Weights of a small multi-label image tagger.
Data: trained on rosettes with rotational symmetry, 97500 training examples, 16.8 epochs.
Rows from block 8 of a small multi-label image tagger, named by matrix and row number. Rows with one number belong to one neuron. Each number is 200 + 40 x the weight over its row's rms, rounded and kept within 0 to 999. All counts start at 0.
After each neuron's rows are labels from the 100 images, of 14976, where the neuron reaches its largest size: "patch colour" is the nearest of a few named colours to the mean colour under the peak. Only what is clearly more common there than usual is listed. The data: rosettes with rotational symmetry. In brackets: how many of the 100.
# gate: MLP gate (model.blocks.8.mlp.gate.weight, 576x192), inputs 0-95
# fc1: MLP up (model.blocks.8.mlp.fc1.weight, 576x192), inputs 0-95
# fc2: MLP down (model.blocks.8.mlp.fc2.weight, 192x576, transposed), outputs 0-95

gate.423,166,201,177,155,195,162,184,199,231,221,212,220,220,168,187,229,175,191,198,156,173,202,174,208,166,266,232,255,252,170,283,205,208,135,225,102,210,150,279,200,263,239,191,164,205,167,183,157,162,265,215,144,95,144,160,243,227,205,233,172,159,191,190,242,213,200,182,258,203,178,168,173,130,211,188,205,204,205,236,168,150,252,197,154,214,201,217,212,212,184,229,163,266,191,91,208
fc1.423,249,172,238,213,159,239,126,218,197,162,142,153,134,241,207,193,178,213,225,238,196,157,208,246,198,169,201,173,208,195,196,208,202,273,153,250,175,245,148,199,196,220,217,224,259,207,188,206,236,262,188,279,182,192,205,164,191,250,177,230,181,177,184,245,195,237,243,191,250,168,251,287,217,247,178,239,145,218,222,144,184,220,201,203,207,168,187,173,204,186,241,168,154,214,262,186
fc2.423,232,219,114,213,159,115,255,221,126,248,186,159,248,264,229,171,256,170,179,192,201,234,173,208,168,212,186,224,237,194,261,215,166,209,184,166,165,231,189,170,145,156,221,206,134,190,165,176,166,100,269,225,264,215,183,145,186,239,187,219,196,243,210,257,99,171,224,143,216,201,166,207,180,164,193,243,223,220,211,211,273,216,268,169,293,224,252,233,156,138,213,167,210,224,232,137
patch colour: blue (29)

gate.333,242,158,222,140,276,153,212,171,176,261,142,100,209,215,206,160,190,202,178,255,198,280,163,183,190,202,171,195,276,216,244,164,224,213,222,206,151,148,153,171,170,210,184,160,256,179,218,176,257,166,220,220,229,157,251,242,217,186,242,227,166,229,140,151,226,204,176,249,203,200,148,206,184,195,186,178,164,204,192,257,211,167,270,181,192,189,121,200,127,96,201,171,230,203,183,227
fc1.333,152,203,169,258,204,200,208,228,235,206,213,297,185,167,225,193,281,186,228,97,196,173,209,231,201,265,237,213,179,197,232,187,200,171,201,184,308,229,213,252,270,164,175,192,229,231,244,227,184,204,170,168,232,250,173,168,212,255,86,199,191,225,196,266,220,192,262,182,194,196,297,173,215,200,209,176,165,187,182,142,193,233,198,218,236,220,287,176,263,225,188,212,191,193,240,166
fc2.333,227,215,159,203,188,196,158,155,261,186,210,212,256,144,253,198,169,160,158,248,171,187,222,177,203,132,153,272,182,168,186,205,192,208,207,191,193,271,189,226,199,313,194,200,269,102,181,159,166,276,232,214,197,275,210,171,175,121,215,106,190,195,233,171,144,181,228,135,147,231,294,160,209,137,221,253,138,242,207,211,220,219,222,201,177,155,110,228,224,210,255,193,212,176,155,179
patch colour: black (40)

gate.151,226,211,217,203,221,214,215,173,148,183,70,146,171,288,175,174,205,218,220,164,237,164,211,194,164,215,114,186,228,151,172,165,219,184,192,235,163,206,117,224,176,148,214,217,198,220,152,169,211,197,234,168,205,147,272,200,216,166,183,217,261,227,185,198,202,227,141,238,218,197,142,225,219,217,237,209,226,158,218,181,180,251,189,207,187,179,128,202,188,184,252,224,255,148,193,159
fc1.151,161,107,210,171,88,250,187,148,261,200,237,242,301,183,172,231,230,134,144,159,257,202,248,128,272,249,165,217,218,237,187,218,194,206,158,148,136,248,192,186,216,180,198,165,189,219,244,154,202,186,178,235,147,150,193,151,222,217,180,197,194,133,231,187,170,163,274,225,238,211,172,221,195,265,157,248,218,220,184,214,230,181,200,275,237,214,176,183,288,237,136,171,166,217,275,142
fc2.151,255,199,198,184,156,131,195,102,121,196,128,183,233,228,278,153,270,170,208,219,248,185,175,274,215,147,264,210,143,171,293,178,197,226,198,205,240,226,175,253,217,155,201,295,160,240,207,172,200,161,226,188,280,201,226,118,235,202,198,214,206,136,247,277,260,209,194,213,180,198,202,229,179,162,179,221,223,223,177,221,200,123,230,252,225,175,206,226,141,143,329,168,212,244,199,184
patch colour: brown (63)

gate.357,278,173,226,192,193,178,208,203,234,162,210,126,177,189,128,242,225,180,189,248,214,222,228,252,207,193,191,275,198,184,238,193,232,214,152,161,273,180,173,217,229,169,283,198,193,229,134,223,187,246,281,271,215,158,207,163,258,152,173,219,210,227,261,147,210,179,168,261,114,168,139,239,176,215,229,128,245,148,245,196,169,232,260,240,121,267,224,161,203,164,226,232,186,190,209,158
fc1.357,163,262,186,177,153,183,186,190,155,205,190,221,215,297,242,215,175,208,188,180,225,226,141,98,176,261,209,191,198,167,207,221,206,228,314,189,232,223,228,129,238,211,197,188,131,189,289,180,208,212,108,160,182,263,205,267,141,241,195,184,218,147,184,108,206,274,198,221,251,280,281,162,202,196,233,158,202,220,210,230,208,221,140,202,236,226,191,206,185,212,220,222,288,186,171,188
fc2.357,179,120,247,138,211,173,173,208,224,228,161,238,144,166,278,119,244,233,212,250,261,272,214,195,196,240,187,197,168,131,187,270,228,144,138,250,238,155,152,187,148,185,200,170,191,189,160,209,236,266,206,265,228,214,213,246,209,234,214,252,212,265,234,154,200,162,213,200,125,174,196,183,187,185,158,203,169,172,166,214,237,175,216,246,226,220,222,217,183,203,251,284,185,208,231,147
patch colour: black (55)

gate.10,205,226,244,224,267,210,258,248,168,241,142,285,219,224,242,189,198,120,218,234,299,206,236,202,202,186,198,211,199,220,127,168,208,173,205,144,241,225,275,175,230,174,177,174,220,243,277,217,186,219,141,148,158,176,192,223,164,132,213,137,150,169,199,159,187,182,134,214,266,185,135,230,174,183,217,259,203,225,132,165,240,210,211,279,271,195,244,236,248,158,154,226,242,186,205,157
fc1.10,203,183,195,201,174,203,193,193,205,266,98,230,210,176,207,171,141,194,244,276,244,222,242,225,200,240,156,107,221,162,171,171,142,159,161,189,220,182,216,140,181,207,183,180,253,155,285,147,167,230,147,236,188,181,158,219,180,194,184,197,288,165,189,157,196,192,111,244,224,271,204,262,149,210,246,173,244,199,212,172,202,172,221,288,240,229,209,183,214,125,172,222,212,227,274,200
fc2.10,260,314,165,175,243,185,193,208,106,151,233,219,171,191,230,158,233,262,203,167,183,249,166,239,282,212,211,220,163,226,174,202,192,182,214,219,159,217,153,190,148,235,259,180,241,219,115,210,216,205,206,224,171,257,192,219,172,228,148,179,228,189,174,304,187,188,147,190,143,237,165,123,188,166,232,217,254,229,138,228,156,132,195,212,162,173,217,139,198,254,262,163,165,164,172,235
patch colour: grey (55)

gate.534,154,231,205,131,285,164,182,163,223,184,225,123,178,209,167,212,173,139,242,223,186,214,184,270,227,160,241,229,204,179,196,217,181,164,226,235,203,223,178,210,238,213,255,195,266,264,186,277,236,86,156,199,203,218,214,213,225,240,219,162,100,222,121,183,214,205,184,139,153,233,152,155,98,139,218,242,266,186,151,247,230,234,188,218,107,193,179,126,180,202,191,232,256,153,180,176
fc1.534,216,172,147,105,225,177,73,212,194,172,219,252,184,142,215,210,198,195,146,233,176,211,264,185,239,176,153,258,192,191,207,197,169,189,225,220,150,241,258,220,269,193,187,140,221,198,193,203,180,165,139,208,264,198,187,185,222,182,197,226,105,231,140,179,216,250,190,98,160,217,190,164,138,215,253,207,251,192,141,229,236,158,150,225,103,282,206,181,202,184,123,188,149,84,195,163
fc2.534,235,287,194,163,279,220,154,221,262,206,177,166,177,160,250,220,210,151,191,205,251,211,141,235,218,260,190,164,196,176,186,193,222,265,279,231,164,168,225,189,240,196,210,236,207,212,220,195,192,212,156,208,263,180,187,244,251,265,190,167,190,236,177,240,122,181,156,209,265,228,159,189,220,199,136,196,108,184,178,196,219,228,140,193,211,179,105,128,263,271,230,214,190,254,220,231
patch colour: brown (66)

gate.263,226,211,198,160,175,197,243,193,227,154,204,192,259,244,230,184,197,170,197,100,122,251,149,228,211,184,217,346,241,143,196,147,237,170,216,249,196,195,199,164,207,192,152,170,223,213,160,244,231,235,232,203,201,283,193,214,155,177,156,169,202,164,211,227,171,179,229,263,213,233,206,153,166,190,159,231,232,159,210,119,116,287,200,241,207,224,152,158,199,114,174,256,200,302,188,207
fc1.263,205,198,194,172,226,222,218,196,216,141,209,184,223,174,165,196,145,225,178,73,132,269,152,260,213,202,254,297,251,161,186,184,150,174,207,263,149,200,165,122,170,259,144,148,264,204,187,231,218,244,196,171,231,236,232,214,198,221,203,203,213,179,192,253,142,157,222,228,251,276,218,177,219,217,136,180,221,183,218,207,168,236,180,211,188,195,121,181,179,191,160,283,235,203,170,184
fc2.263,153,200,165,173,189,168,274,213,220,174,142,147,266,215,157,216,257,147,146,256,175,165,187,198,206,164,216,200,213,233,243,150,183,205,243,112,209,175,188,177,223,280,212,207,184,176,194,225,188,215,222,163,178,236,213,168,175,177,220,214,169,148,156,93,240,216,213,197,116,199,162,172,261,197,158,166,206,215,265,191,264,111,138,162,178,133,121,183,265,193,239,181,181,217,219,188
patch colour: blue (33)

gate.5,154,210,183,219,160,112,184,184,181,191,202,226,152,221,251,211,142,162,195,188,196,184,226,263,196,283,161,190,208,195,152,253,139,205,140,263,187,167,219,179,214,234,209,230,211,127,133,154,194,183,237,219,161,328,227,196,246,248,239,129,206,178,158,167,222,186,158,234,174,178,212,205,186,218,167,170,183,249,205,317,126,119,173,143,142,208,168,232,186,168,226,266,204,188,301,179
fc1.5,212,199,192,156,226,157,100,188,188,185,209,240,150,211,204,234,177,178,157,199,181,229,204,295,209,282,241,175,218,149,215,219,221,191,134,228,167,199,200,209,215,214,244,227,224,171,117,161,184,257,209,203,229,197,234,227,192,233,264,159,249,181,134,247,248,268,191,279,150,213,201,167,128,211,198,147,149,248,249,265,131,110,192,141,177,151,163,206,191,158,217,240,192,197,263,212
fc2.5,137,194,216,172,124,260,199,264,174,194,187,186,252,210,216,245,266,166,147,223,170,231,215,176,194,235,220,179,224,197,179,133,187,196,257,190,152,219,125,73,155,152,137,129,131,155,236,209,175,261,179,206,168,185,211,228,184,285,284,219,203,163,249,150,198,256,212,219,216,145,264,219,246,178,143,186,201,138,210,165,193,280,182,152,221,110,211,240,153,202,182,167,289,169,140,227
patch colour: grey (55)

gate.265,251,203,182,263,191,191,143,144,253,150,217,164,241,183,240,205,249,175,144,164,143,158,194,245,130,212,165,195,170,187,174,203,175,297,180,259,278,94,281,214,181,196,264,162,175,196,276,213,109,213,218,183,233,259,207,214,167,122,285,191,235,239,272,225,210,163,191,280,139,212,177,239,190,266,179,198,218,171,169,176,175,244,193,164,262,203,225,229,183,128,245,161,143,143,191,251
fc1.265,186,140,134,155,257,217,239,262,196,269,227,184,185,202,230,230,156,188,273,194,205,215,202,150,218,138,238,287,213,219,208,117,238,177,173,187,211,266,188,190,201,183,135,223,200,147,159,190,272,212,179,190,123,160,220,156,214,226,188,221,182,219,151,196,307,187,221,181,211,176,232,175,191,116,187,266,204,193,234,201,213,212,132,163,152,145,159,153,255,175,171,251,300,191,183,87
fc2.265,148,193,204,254,340,156,194,193,180,172,226,124,251,172,195,110,230,216,241,194,228,239,169,121,153,222,184,294,190,136,205,174,198,177,257,217,186,199,189,204,180,181,206,181,178,163,200,210,168,174,227,135,285,218,252,196,180,206,250,238,137,185,229,185,128,208,215,215,193,111,240,252,164,216,148,183,143,194,170,178,316,213,242,315,182,190,236,220,189,232,251,179,259,157,204,256
patch colour: brown (63)

gate.68,154,221,165,214,153,166,260,199,163,184,170,234,183,194,188,261,231,208,176,205,302,188,166,222,236,234,221,169,163,178,147,156,193,202,180,152,232,158,239,199,228,255,170,190,240,235,147,279,237,253,197,151,212,248,258,230,122,105,230,262,186,216,180,154,134,184,280,227,274,144,185,262,205,218,171,171,185,229,204,205,225,156,200,263,227,213,231,258,240,126,263,138,242,218,128,182
fc1.68,199,171,185,167,176,256,212,198,229,220,238,276,197,194,178,201,185,132,205,217,132,264,228,174,250,276,206,221,188,148,188,260,168,256,156,178,189,163,199,212,155,284,263,191,178,170,154,139,236,289,174,187,218,255,227,221,185,259,252,226,228,199,210,229,212,204,221,228,174,215,180,138,160,213,213,222,128,193,175,236,115,211,180,225,235,219,218,272,141,162,263,174,206,256,180,167
fc2.68,255,155,226,129,214,190,202,222,232,224,145,163,260,280,220,247,199,141,144,177,247,205,249,272,187,79,196,137,214,169,248,201,210,200,152,233,175,212,196,158,235,174,158,234,190,220,230,188,168,243,136,204,257,248,170,211,190,203,245,199,172,187,195,247,258,214,253,158,198,171,264,266,140,280,142,236,235,233,264,172,200,219,205,249,261,167,177,144,252,240,143,221,201,188,239,281
patch colour: grey (51)

gate.532,146,216,158,221,323,185,245,199,124,145,234,217,218,228,220,238,168,179,192,232,206,194,103,262,179,213,202,181,199,239,214,197,121,179,217,187,184,195,196,223,278,197,227,200,182,209,140,195,141,178,219,216,221,245,150,180,130,150,146,229,218,156,208,197,180,180,165,219,193,196,183,197,220,222,182,252,213,177,222,248,185,181,185,213,189,224,122,210,228,225,200,242,204,174,150,145
fc1.532,216,235,184,196,201,150,163,224,160,165,205,288,173,197,201,226,212,170,183,128,176,226,171,153,173,212,258,211,258,235,176,162,215,235,177,207,173,173,326,214,221,161,185,190,181,184,192,211,167,196,222,182,156,205,180,252,211,208,204,222,285,188,229,171,182,218,230,166,156,220,237,189,222,181,181,193,203,199,200,237,175,260,212,198,231,225,132,236,180,258,176,297,131,197,197,92
fc2.532,177,185,181,154,133,169,249,181,199,211,143,239,220,114,234,259,210,216,246,253,239,233,277,202,109,261,204,140,146,259,201,221,246,178,248,178,120,187,217,285,286,195,191,178,248,102,236,208,207,147,220,222,208,215,214,165,199,222,173,160,164,241,181,238,195,152,188,229,239,204,266,164,145,237,190,134,239,167,234,169,193,171,178,240,148,158,199,208,167,208,218,137,164,198,180,220
patch colour: blue (38)

gate.420,183,169,280,235,142,238,236,150,195,226,184,202,182,140,239,174,215,193,227,167,193,143,139,242,184,232,250,233,211,93,282,155,210,157,224,200,211,205,243,180,241,211,198,157,192,180,153,235,193,308,204,159,203,202,217,267,168,206,225,212,155,190,210,231,208,190,170,104,195,190,253,104,140,263,148,187,172,224,238,268,144,234,205,253,174,222,195,225,153,123,225,145,271,258,193,233
fc1.420,254,159,224,169,254,213,187,260,214,173,223,222,261,175,209,201,192,231,199,255,193,202,218,101,227,191,161,118,121,237,170,277,171,245,242,171,170,192,172,207,186,186,260,275,210,213,251,189,253,163,233,219,181,140,187,113,210,223,272,240,192,284,194,172,176,180,229,263,223,175,175,271,256,152,290,235,229,209,203,183,227,230,127,217,137,208,242,228,199,218,171,208,146,126,188,149
fc2.420,168,213,173,177,207,184,227,164,172,245,304,238,164,182,154,149,175,224,255,228,244,221,218,203,213,298,215,171,271,196,203,128,191,212,188,217,163,253,175,194,289,165,163,193,158,234,206,285,208,152,144,193,206,189,220,281,178,178,172,277,195,166,188,279,266,219,136,209,187,210,252,236,158,221,250,274,159,134,228,213,173,270,239,274,215,179,202,204,164,199,110,216,245,224,249,188
patch colour: blue (41)

gate.429,254,216,173,163,199,188,164,93,189,234,232,249,156,174,286,258,158,179,238,234,226,213,161,198,208,232,227,213,169,187,252,210,172,67,178,209,202,243,265,202,294,265,173,168,205,230,134,268,158,200,209,221,227,228,204,187,162,208,192,192,216,201,195,199,131,241,181,186,207,152,250,202,190,167,217,168,168,208,145,179,175,193,187,212,221,257,241,221,109,139,204,227,150,258,133,219
fc1.429,145,208,196,230,209,197,229,195,217,147,210,178,253,212,141,164,200,221,156,160,242,298,226,205,228,210,79,165,269,176,164,220,211,206,216,181,201,221,185,233,95,190,227,173,203,180,244,206,277,198,148,199,212,222,243,141,198,185,304,189,186,184,198,175,228,104,202,166,169,190,177,232,192,148,238,197,264,162,237,222,212,250,190,158,197,121,166,109,251,228,184,192,199,119,228,190
fc2.429,250,223,238,154,218,229,167,166,177,189,185,204,156,251,198,201,183,206,198,231,161,183,291,220,172,205,38,212,178,134,210,187,236,243,175,212,226,184,215,164,284,220,177,146,193,232,127,181,257,203,94,153,153,249,248,211,229,226,102,232,219,170,139,232,210,217,216,186,208,212,289,237,130,205,284,183,160,226,175,289,187,270,204,189,183,206,220,172,168,222,212,217,192,205,171,258
patch colour: blue (33)

gate.142,200,208,199,253,238,172,155,167,186,109,219,157,240,273,192,153,235,177,228,260,203,208,177,183,170,290,218,182,163,191,252,148,180,148,189,261,196,181,187,168,137,297,146,230,183,179,240,162,128,154,208,229,199,124,184,157,247,180,156,234,213,222,240,182,236,165,197,265,170,195,257,156,255,184,206,211,223,221,262,224,201,212,224,192,175,214,217,137,230,231,193,216,195,217,234,177
fc1.142,202,231,164,216,219,205,190,191,183,234,200,222,227,196,159,173,248,167,174,172,224,248,161,215,225,232,233,180,177,197,167,226,189,301,212,191,177,199,228,224,188,241,168,300,250,143,212,164,193,165,294,261,202,157,211,148,147,205,149,185,219,202,208,160,139,134,166,150,282,260,264,196,168,208,239,165,189,206,220,219,203,300,229,213,226,169,165,175,190,190,251,154,197,129,212,191
fc2.142,168,178,208,234,169,166,149,213,267,161,178,231,221,192,215,234,208,196,208,270,160,200,284,164,145,113,203,268,221,134,198,102,177,184,158,215,242,198,190,138,96,224,237,147,112,243,191,184,265,224,203,182,207,211,200,228,143,220,190,187,307,242,223,212,254,142,178,198,148,251,208,220,159,207,232,177,182,223,152,257,159,162,119,195,169,156,268,159,142,234,144,270,254,227,227,154
patch colour: grey (59)

gate.269,186,228,159,187,193,239,184,205,210,117,164,208,267,278,237,171,222,212,160,208,297,232,191,233,242,115,156,245,227,203,259,173,209,224,171,172,202,182,188,257,252,224,206,202,173,274,249,232,159,161,235,206,203,232,150,201,257,229,193,167,208,279,148,215,169,233,256,228,171,205,217,184,141,213,213,204,205,297,148,163,244,223,250,226,165,211,250,195,179,202,159,224,176,169,280,223
fc1.269,172,273,194,128,202,173,175,195,242,214,196,200,150,231,212,161,304,221,211,217,194,143,208,134,255,162,217,176,203,166,98,208,184,196,206,239,210,278,154,184,224,207,255,206,201,159,181,133,243,198,222,289,162,227,176,160,181,179,201,255,189,145,247,254,246,125,167,207,206,207,132,214,209,226,181,166,220,206,206,254,202,157,198,200,194,241,176,195,205,228,204,241,257,217,227,201
fc2.269,143,112,201,248,281,223,168,223,151,207,192,208,207,190,205,179,204,261,243,174,228,216,98,209,179,216,197,271,218,178,201,296,207,208,207,209,164,162,153,199,221,263,199,270,190,287,191,161,160,214,194,228,240,253,184,251,259,253,216,162,151,213,137,207,200,150,103,275,245,183,175,209,229,212,173,188,216,220,152,220,104,260,153,219,234,211,161,241,196,169,169,185,123,235,227,233
patch colour: brown (69)

gate.196,192,264,297,189,148,217,117,193,165,172,201,229,226,200,203,172,233,220,183,147,209,198,173,275,167,134,193,219,239,165,210,189,264,170,155,174,258,160,215,242,282,231,236,228,230,252,242,181,221,225,202,268,201,181,108,205,244,153,198,207,212,132,216,202,168,195,164,153,232,240,145,204,242,195,298,291,191,144,243,227,214,201,180,173,153,231,191,157,188,182,176,213,251,200,232,197
fc1.196,126,165,270,147,160,213,250,212,178,248,181,131,225,247,239,123,197,164,172,152,114,237,237,263,189,252,210,130,224,152,169,207,220,213,179,110,236,239,216,131,262,134,203,136,183,168,255,183,179,198,223,181,255,179,228,123,129,190,206,192,264,320,206,225,186,190,166,215,310,185,217,209,223,231,141,186,177,207,212,137,229,219,241,199,187,219,170,169,222,142,224,251,241,230,206,203
fc2.196,235,166,226,216,221,193,227,238,219,188,195,217,257,184,180,240,154,213,281,155,224,241,218,190,217,200,130,216,159,176,190,200,217,194,200,269,195,146,179,243,192,170,242,205,241,266,195,139,246,203,235,153,129,169,215,156,186,202,283,180,275,150,159,122,161,195,243,233,156,212,212,231,186,200,240,202,218,200,193,217,197,196,192,195,172,185,205,126,224,243,297,195,249,260,180,195
patch colour: grey (51)

gate.367,120,213,147,223,129,165,240,173,181,295,284,199,182,176,206,171,269,171,214,171,218,180,159,206,179,187,139,188,166,234,229,214,201,250,230,177,179,176,147,164,237,126,117,137,244,189,197,220,210,175,161,193,162,106,220,208,221,149,250,197,229,241,194,230,216,278,253,277,175,160,202,236,227,226,146,270,194,179,223,176,246,181,236,233,203,221,241,237,157,239,249,176,182,180,185,163
fc1.367,269,183,288,238,143,205,126,182,192,170,278,219,191,187,195,157,215,199,220,213,126,153,149,176,230,208,243,253,208,163,173,190,216,236,192,208,183,180,205,219,188,259,187,204,182,220,202,198,255,167,202,253,264,130,237,177,156,246,170,211,212,203,209,184,55,184,209,189,141,196,267,123,216,150,250,205,156,222,205,244,159,209,243,164,160,250,224,161,215,160,189,176,267,215,222,196
fc2.367,214,201,192,240,250,126,157,170,333,170,181,189,220,219,199,205,221,261,201,180,169,216,246,225,188,239,231,243,225,192,189,187,165,284,213,211,191,158,142,164,152,152,270,177,156,181,213,180,168,176,229,195,231,165,224,138,239,227,240,204,169,218,222,158,197,141,172,206,166,206,202,193,195,262,248,184,146,224,246,186,228,166,245,228,153,205,193,227,230,201,259,198,206,144,176,229
patch colour: blue (31)

gate.182,261,158,223,87,235,224,192,149,247,175,248,216,158,282,198,200,202,230,160,225,151,173,175,204,239,261,182,226,214,172,189,167,236,219,241,220,209,123,219,180,292,224,239,264,243,250,146,189,170,172,274,221,237,195,264,148,172,194,208,162,205,245,209,166,218,204,162,188,260,153,242,131,208,95,240,164,160,120,233,209,224,256,182,186,199,156,188,265,157,171,255,177,199,215,180,177
fc1.182,273,178,203,188,224,258,246,178,255,257,191,261,155,247,237,201,238,164,199,149,183,253,189,251,181,262,192,154,215,192,205,224,220,207,242,249,209,180,181,161,150,192,224,214,178,205,97,196,212,156,193,186,201,150,170,139,232,213,191,257,199,207,180,174,225,219,185,197,251,243,154,80,215,189,170,181,165,188,193,185,241,228,141,201,232,194,225,187,244,194,271,238,169,270,194,154
fc2.182,176,222,159,187,230,172,208,220,182,118,302,252,170,131,238,139,284,251,191,213,194,272,218,113,234,186,233,184,248,226,145,148,201,220,180,146,187,239,229,166,110,170,191,201,315,202,235,130,170,235,169,189,214,212,189,178,216,220,213,221,246,208,224,202,240,208,213,208,180,215,202,218,147,163,225,137,157,226,197,201,208,226,159,201,201,165,190,180,215,173,126,214,276,200,215,116
patch colour: black (42)

gate.114,202,209,228,195,195,234,253,190,262,191,232,186,215,225,184,258,132,133,179,297,155,171,200,181,168,244,203,252,278,210,224,167,199,233,250,221,191,166,172,247,148,178,183,269,168,188,211,197,219,172,161,213,240,227,209,286,140,158,236,124,237,211,185,146,151,230,196,160,181,198,244,210,202,148,95,154,295,167,209,185,202,205,168,177,232,259,252,185,166,235,223,244,237,148,170,223
fc1.114,157,134,157,257,202,236,171,209,184,227,167,167,235,142,150,175,216,194,184,242,128,208,200,201,208,182,237,130,172,197,207,229,187,216,185,212,174,236,124,264,212,202,217,125,171,187,169,221,227,206,202,284,215,187,257,175,185,229,223,258,217,214,205,180,166,185,221,211,141,241,221,166,183,222,230,129,292,184,205,234,189,234,150,173,225,240,189,281,172,189,255,215,300,213,222,209
fc2.114,225,181,166,161,269,161,271,141,186,253,193,263,207,172,198,297,186,270,210,179,212,166,145,207,153,188,253,150,265,132,146,217,170,202,180,116,196,205,170,174,66,259,204,186,169,151,173,259,275,218,196,183,142,246,218,145,165,181,145,212,174,162,218,164,207,242,232,206,159,230,148,175,209,213,232,238,209,215,185,199,212,193,172,210,202,165,202,185,200,165,129,135,181,226,223,144
patch colour: brown (68)

gate.354,209,128,252,110,213,197,246,111,136,226,180,278,212,217,291,187,205,247,182,238,133,140,190,87,181,210,183,228,234,256,235,236,193,188,214,191,132,176,155,181,165,231,139,160,185,230,202,249,163,230,281,195,157,178,226,206,99,180,193,163,239,256,221,204,203,243,153,151,186,261,289,183,218,209,201,228,243,164,204,205,158,165,251,268,152,203,219,196,219,254,213,231,170,219,240,140
fc1.354,113,194,240,240,216,200,142,171,138,256,194,255,157,191,119,226,158,166,137,155,233,234,255,294,192,235,169,164,159,199,197,237,154,179,132,280,145,257,200,203,220,230,211,150,239,137,197,147,201,180,135,182,281,210,208,168,151,213,269,208,247,149,191,262,192,197,228,175,240,204,138,183,220,176,146,206,206,245,192,189,166,211,248,165,170,114,175,180,263,205,224,242,199,151,162,149
fc2.354,202,188,259,168,237,167,211,237,232,155,255,167,199,218,174,226,204,196,234,261,131,216,276,199,130,227,128,172,170,205,170,142,220,203,195,173,210,172,212,224,216,220,187,155,203,212,262,194,190,213,140,116,223,243,287,199,119,167,212,190,184,227,243,200,151,221,224,256,126,158,177,209,118,198,199,140,169,183,208,304,175,254,129,195,181,202,191,171,198,225,165,212,261,153,157,264
patch colour: grey (72)

gate.97,171,290,158,167,192,243,220,158,194,151,176,242,236,248,213,193,173,188,177,244,166,191,211,238,158,193,133,251,247,215,251,236,202,202,235,252,258,213,170,211,150,200,214,269,140,218,213,218,156,219,165,199,170,195,139,152,170,301,234,207,227,200,192,158,171,264,238,255,125,209,191,266,143,187,183,252,185,182,198,231,269,160,247,147,165,150,257,213,257,231,268,186,175,235,233,185
fc1.97,230,243,122,146,172,187,246,213,174,158,232,195,188,267,217,164,218,178,264,205,65,226,197,219,179,176,205,166,178,299,238,202,205,269,240,291,176,208,171,159,243,176,187,222,212,157,229,237,152,189,161,191,184,113,226,157,192,206,190,233,133,119,182,233,207,172,266,232,198,331,235,152,139,155,173,229,259,211,231,176,156,284,201,202,172,215,212,167,170,205,227,198,241,227,271,226
fc2.97,211,172,172,212,212,247,214,196,252,236,225,171,197,241,283,178,221,230,168,230,228,180,125,150,219,266,160,137,187,170,168,194,221,173,201,211,266,174,162,223,156,146,279,156,164,182,162,230,163,219,211,163,191,198,211,248,158,232,188,235,167,181,266,241,201,191,170,191,197,247,219,171,144,162,218,201,176,257,249,241,183,231,200,210,186,204,189,211,219,181,270,179,114,181,189,261
patch colour: brown (65)

gate.176,247,210,225,245,186,248,125,212,173,203,225,84,201,217,159,154,257,164,224,218,191,216,193,221,169,202,191,239,166,198,289,156,198,255,235,221,186,253,127,201,207,181,158,210,227,250,333,158,148,222,156,200,209,135,189,263,225,148,190,144,303,173,193,209,249,233,163,190,203,147,249,263,269,242,162,213,235,177,202,215,193,193,176,237,208,167,209,192,175,203,181,187,146,186,258,159
fc1.176,223,185,176,185,232,257,149,226,153,190,211,193,254,147,223,125,232,182,265,251,125,252,196,215,236,144,141,298,220,229,217,182,234,241,233,209,199,240,103,189,213,241,111,164,168,271,249,166,142,213,227,253,168,156,257,287,220,191,188,136,212,155,182,210,222,205,190,196,200,174,269,227,260,184,224,166,183,194,227,251,205,181,163,173,173,241,205,211,208,230,213,208,153,238,220,196
fc2.176,138,254,202,213,163,169,176,132,257,279,231,199,171,307,218,228,157,201,212,189,252,212,159,195,134,119,231,180,198,160,222,250,142,165,134,205,136,232,236,222,265,172,156,172,243,185,181,186,201,319,146,198,263,234,180,178,232,208,240,254,224,254,250,178,222,214,216,181,260,202,141,268,249,180,164,196,154,158,178,167,249,180,260,229,164,237,244,139,185,234,223,176,191,150,216,213
patch colour: grey (53)